From a checkpoint of a small contrastive image-text model.
Training: 10400 steps, batches of 128.
Data: 145000 training examples, 9.2 epochs.
Rows from block 7 of the image encoder of a small contrastive image-text model, named by matrix and row number. Rows with one number belong to one neuron. Each number is 128 + 32 x the weight over its row's rms, rounded and kept within 0 to 255. All counts start at 0. Numbers have three digits each. After the name is the row's rms in percent of the matrix's.
After each neuron's rows are labels from the 100 images, of 14976, where the neuron reaches its largest size: "top examples" is what is common among them; "lies over" is the class under the peak. Only what is clearly more common there than usual is listed. The data: rendered landscapes of hills, water and sky. In brackets: how many of the 100.
# u: gMLP up (value half) (encoder.blocks.7.mixer.u.weight, 384x256), inputs 128-191
# v: gMLP up (gate half) (encoder.blocks.7.mixer.v.weight, 384x256), inputs 128-191
# out: gMLP down (encoder.blocks.7.mixer.out.weight, 256x384, transposed), outputs 128-191

u.52 096:119174157105149140091131134125166146107181109108073127091112108131138102136118129074155062164140155087158134148107136153193137107109101147106149094169084133131159144145129140089167098101104126
v.52 092:131153163081140125116152137192152173075154118085147115120117146153138119128168140112218126156125159149156088070097073124145065069117148114127175157116072117116133136100136097155125174184134108
out.52 103:106150099130118175083154166048080129135124098134100101126190121128105099157122178077100119113169134067112184103115106154154141111175149095133152084151094119084139144126151119178093128154119139
top examples: noon (100); purple alien crags (94)
lies over: steep ground (53)

u.235 117:107045176153175105108079138166153099192134104116078126144144088115139146130070116123128055122100149140152086088135155127144145162181129119178110156104112140085136111158124229145162127083161118
v.235 095:117115160106143131095068113147138166152084061105124137145134109155169118105146129189127107124154173139198155063100084104137129120171115149164174170121104101080125109130109174125113214125201185
out.235 141:171112145167131150115061124102173123129153127135163092138110158162151117091122143154106105169100129138162113132089145092160174126139116173114176196121169113085132097074155142175163141080149176
top examples: noon (96); purple alien crags (54)
lies over: steep ground (45)

u.177 116:162124121129112075132105138158101158140123138124089121092149132135159098112099117128118140138106118123106133150137122102125125150127140112087087126183096168126123139150040148134147126106105100
v.177 130:132108137131151104144169108143137143119132117116163184158114156109068115085139194136079096114129107112128170108108158142156090040159143122207083123119094061103090214088083157122188153160127149
out.177 134:126151146150176109137107128150128176145112138149165133088135085068110134118172207127045088139181114084129146121078153150172076104182152131108131153093126126198114253134099122105175168079156105
top examples: overcast (53); snowy peaks (41); red mesas (36)
lies over: snow (31)

u.94 106:105205118101139176106119142127120138099144086125121108100069143160154077147120139122123121105141170122170083095122134098147052120156101096123129107090157105085112137147105175113124177109131153
v.94 132:087158192071122146170174176121205147061083100145085110131133076093113100110115083161180121135136142153121138139039149109154131113148146128147145089093199151089152110117136122143121165162118134
out.94 128:106147097104122170144167122132149118145116153107149178164138172169086115147100175150088176095106182230082101126102095095131145114193142150149077111108245118131101171134117176117100107119093095
top examples: noon (100); desert dunes (85)
lies over: gentle ground (85)

u.158 084:165124147116167141137091152095118125122179083108154124059099120153103114167130115107204101158127143144165090145142117082193097116178157132120186172088155118106104128099138120130138151126143172
v.158 074:149149147089127130135113111140128139126153161098116139132150108096149144119119131161092153142179184119113118094088162165135107048121118197117104127192169174113112144130139124081164106133105068
out.158 058:114170104146101149115167162099088167158105130067120140149115134172104107146181203122111104116116139145162152143118104126069098078189152113165105164079118090145092180131113061122106117163138109
top examples: water (100); sunset (91); terraced slopes (34)
lies over: water (99)

u.193 092:185152131138169138095120136146138206091107150064123117098163201124131146148105190122101132116162126090149069129124094159110122041123166127186165142139108094105136147102193095139166179136175160
v.193 091:136187116124134074149108140164136116132160080101121118103130059132156100129117111092178090143120129089128149148075110153147158164129125140120077149097110148117124117129068163154134148094154159
out.193 078:159193074159084138156134182050128140136146099173139140154165097179147121109064086101136160089096127114114204157117116102097116160100092155100083089141167141094218109121161218155101075113175076
top examples: water (91); snowy peaks (83)
lies over: water (82)

u.64 115:181148107127085074165136114133107102106161127177137162143122114135095142130121137129152115112111096164116142192111071120081103194092092153102085123125159145086134113183100162135100086112087095
v.64 110:114067125150129149114129126117165146145113163148140092112149137122120115167105105125161114109179135128081106149104053095099153212131143199074110139146156120132136158148160066121099149156157061
out.64 120:213149092140119094174105095085113153121125096094104113180129128119140173061102126176127085158108112143168126130159060145131178194156148145121140097146169100144192116141111137144101119161163130
top examples: sunset (87); dark volcanic rock (72); sun or moon in view (39)
lies over: sky (87)

u.147 096:162149157117114135085152128116122124154169087104071127124120147136136110167135166057117159110111175098149118098135098139125140165153178130136101131102128072139130144174098131084116155125166154
v.147 130:158070133114137164133123127135184116122111106128128122136162115136099149123126137106154141081114153148063185133105142115124148116137128176115103146130144136151106098113165115109149083154183081
out.147 100:188133128179139176143131153122127118144119115092146113156107186126112112095110153146113131133133133140147121085117126097125161040164135115200114108077185133098185158085160113132176126162119123
top examples: desert dunes (93); night (93); fog (67)
lies over: gentle ground (97)

u.218 088:147204106147116134174157160117130132125130093077091170111100083155054105153123146093146112099211114123108083093114140151102147172117143176125081068138145097094110100100122160085168089172142133
v.218 078:112146129092086114126090142140126128086122127155140152127200163137202153133071093121184129135069076152113061170148067080087119179100123160131111136147144173100149119140161105146118142149140074
out.218 081:117157037139137091130170199130083150145122165087121130189105102102153177126075128159150102131124098146136122160123126084105140149130135108100144155146113123130141094155123118125132061147175079
top examples: sunset (100); red mesas (74)
lies over: sky (100)

u.225 093:192126156119184073069111131224131151194112121111136105067106170102156127150185140131154108122155125111106063111133114141177141101190134150091119077130140071128087133089069134071140149141150125
v.225 090:153209171075155117102180132156182131092158125116093107104130132122098095096056153104144089176135200153149085115068153128134078115176157137142136128120100138126128106078131123127135172170126160
out.225 073:050075078152141155092183160097132108123079174154197107142128144120104132150159155158194143118129099119107098161132130070100054097133132144093108161083145141104128136060151051139148132186094089
top examples: noon (99); water (86); fog (82); land: red mesas (36)
lies over: water (64)

u.93 088:143110155164138110104162123172068172196113174164108147099141076130113119118160159146133098110156124128125108107106150155177111118182103114073120110103117093098126151110111147053187115182086159
v.93 092:146148188084154163090203123241127162082193104119145112092134109134109118102146134132160080155191154118127068123124112127204044104163135166109169130115062131105122142095108147175122169176126160
out.93 054:123098104133133139136123126153127096154110150102189098135099112102113184115162175173151137124187108147128092132155144126079147111091160108102157192088137135135133129086141063121132139140088113
top examples: noon (100); snowy peaks (53)
lies over: steep ground (63)

u.83 100:128085151096151118150121149163130181106094091092107156130169170115132133099120170163131047115138086123094134099165117194105132136152137158118139102185127070144152144090095144101137190108154158
v.83 092:131091131100172175124117087117147095118113098087161106094058123139125144130185207193163093174133118123144151082098117182138132145139164147122120129162142062157064173113133148116169156125169120
out.83 103:132095106180127123111127118146161117126153133164122096126122158140153084112124141074097142104076090135089181160092119069165109123186077145156097124073143107127095170079139153202154128092169133
top examples: fog (93); water (77)
lies over: sky (75)

u.355 104:189083107111129100153136084209073117142162128124120156134079139186124149158111169124137144123113091184102082138126100153193158137141093079164152121149092069139070172121106179124154131122122195
v.355 083:106178114112157156096129120125124083132161136121145138094184192108127167166156127135199128110119170080127113124130083125126114173149123147149141129173172085145094145100154150043204159146134093
out.355 088:099098134167121096150137143131069107133083124177158137138123118127062127134177183070133156089197103117049140158089162136114036128144156106111121149123124164138125193067143090152131103150165091
top examples: overcast (100); water: dry (84); snowy peaks (70)
lies over: snow (28)

u.323 087:127112115101104113073107177110105159169119134134118128112129181130116115160090119096105121096169147080079119120161105116119179129167128075111122074130101129136131106125158079133148108150125111
v.323 080:109128141083142134089148192193135111120190138142176090111124139154165130147132015067128174132171170087110062143117138098139142169107089066141161112117100166145149094103155076159127111146128114
out.323 082:148129154116120127134107078127158161114126138108109149116098134158182104086158075134167133142165126134103094115125141132118133084130083136142127176105047121127162156118106086183159144077132156
top examples: noon (65); red mesas (45)
lies over: steep ground (45)

u.105 093:179152182085147104143118119112113131145166095104069130087077126126170095124113163114156101138132147123138128147147143150175100145124126106165164146106081080107098149108028110125133099140097187
v.105 111:164111108133195113126129106142129168089111164139179170091119168067044148085136189125100131103171128128084109135109110162166079144127100099155112154129163151158069159088144146076192128161139134
out.105 081:103128084186111122133162167124156149097139149125146135133141188112111115103131159112103143069091111135109134131180099082089048099140168146112013144122178127136165161117139117136135163179187123
top examples: overcast (100); snowy peaks (53)
lies over: snow (39)

u.315 112:088108105079119120140119114136104125142149139145155133136113146115109153134111105132185124126137093135177056102135116069094047182063080144143108161165124140080082149196095108069112139137102106
v.315 116:166085161063164116188170095159129089065160070115175165150104147107098153061137137175108154169111126170109153117070144187174129156123113109102135091133160080141107132083064173118107120123117181
out.315 136:134130171088180101137185077117070100158117126133158096157129180094126201105133133128140089145095154176127116088065120150121063175176091113142167221074156154126103115029141176171093090082174138
top examples: desert dunes (100); overcast (100); clouds (100)
lies over: gentle ground (100)

u.257 108:100162124156101141138151202135116116105145143160146085093058152107147104135168129090221127157172106107157082170156079122108104177110009078123143115094087134142091170147162108123125141159088078
v.257 106:107128140086123135168157124102148112076113117145163094134129145159144030109178160134150117142139116115166147117053166127118095127145140129117126132107170095108107169169091118136128139130094133
out.257 134:145158208118142103139125084165100106159146124138160098157123102126114183104136118118146104161156161145169155154133117139129124158132116056132206180077124127142087105067121137175097135111155167
top examples: desert dunes (74); water (73); noon (67)
lies over: gentle ground (73)

u.33 082:221167164142108106058141111147141118173146070050084138071128153104123123130113195079127141116144140095152079057109137094187151160151089137159131116135119066098119138145100156067112189122109178
v.33 083:161104117097158098165110108149157139100066120136150102139156122109094144140108156116122114154120117175115081090083166177174129160156122109144092149124095098197084139081125219105132101145142134
out.33 055:127135106146090118075123126061105134103108145173135090108162124145164130157106051105147106156113163095110102116107153130076153095144095152065114186137069156099182105117180117133136133096177148
top examples: overcast (93); snowy peaks (62); purple alien crags (33)
lies over: snow (52); steep ground (35)

u.312 079:146189160112159130054174099120130171100151092131055171139123128121119123163134178120168065120159155101126066097115087163161124124129152156118157125145125141088098133103112112079179128134101153
v.312 086:120112085097149133120112119135153151123187104136104155110170145131144134164117128167140149076086164147150110116115110095155177158098132207099120137155094084125155118156110136053147128143171103
out.312 033:134088174042187141091108085132135112179155110144152132123096110069125145132098096112163102156127171144147081132167112171168200120125078102127158074108075148123108081088136181129148118102061178
top examples: sunset (78); water (70)
lies over: water (42)

u.132 121:220123157090174121151181119132130183139120112069062113140136048160128150077086150148153079139136118093156114134131101169169230116148176134082106081102144150082151119076083225115117141089128172
v.132 118:189126172136106079110161088121093195158112117125102162145089166161064113080096178117098099078146113139161114170110064132125190158119090115144164167177118109119142148126082173150105106157154209
out.132 154:155085125155160070150122102157154122145122114061092140164153113111193183108137124172101092169080078171158114077058132105163143136117193188154171174104141115130104131122096101120143138128158157
top examples: fog (98); water: dry (98)
lies over: steep ground (37)

u.204 101:150163154136171177074122143148157150171126129098074120103124095121115065163147164077125070124133157125149143143098169127119137110231134170197179075109130144054082090137118146094117160168143206
v.204 097:170176133152119146156100098164126136063107137129138157137096144082110140147106122133121107124171132119136137145118144105084155112107119151116113068138168162067159143138113100055137055128077064
out.204 081:116118131097096137156166171122122147118099110100117125157151113135121125128139147135128148100142157122115166187174057110114088131148179161098145099111169118154177164167137078111081133195170062
top examples: sunset (100); purple alien crags (35); sun or moon in view (30)
lies over: water (36)

u.170 090:167152111097166103111170115187148169172152121111105136118148167112157159112160206120125055125135139139153051106139124111131131123171147167153115157161106131104111151168092160112131094114128167
v.170 080:213156122114172131052090099120132135107185129101108110051127220150120135145092127095147125122204138041095089151128089123134135094108131124158136118169088104098117162096148155113154129143117159
out.170 095:071094049155139141133220122083132154122054168108150115135112165144111134152183216160131116135161126138155119157073112111094075133132190165115105165118173091175128179132130045101100161169140096
top examples: water (98); fog (89)
lies over: water (81)

u.300 089:189125175135144139000063159178162162187135116083110121090142161128093072141173148059110089101108142146158101070127134168186115105142148115136170119108098085097136120110119147108131119140126173
v.300 094:145144104134139106153092097103174153107156125073120196154137122164103116128092154101127133091129138132116150102114108112137078118119146173138063096194170114107151177145080104063119106191161068
out.300 082:081088144135130153154168126109110141150096178177142054139122128061182158130146132143157105180112071111144141149149090140064140155139211175083134120102112079197113185130142108145134146124130105
top examples: sunset (100); purple alien crags (94); sun or moon in view (32)
lies over: steep ground (96)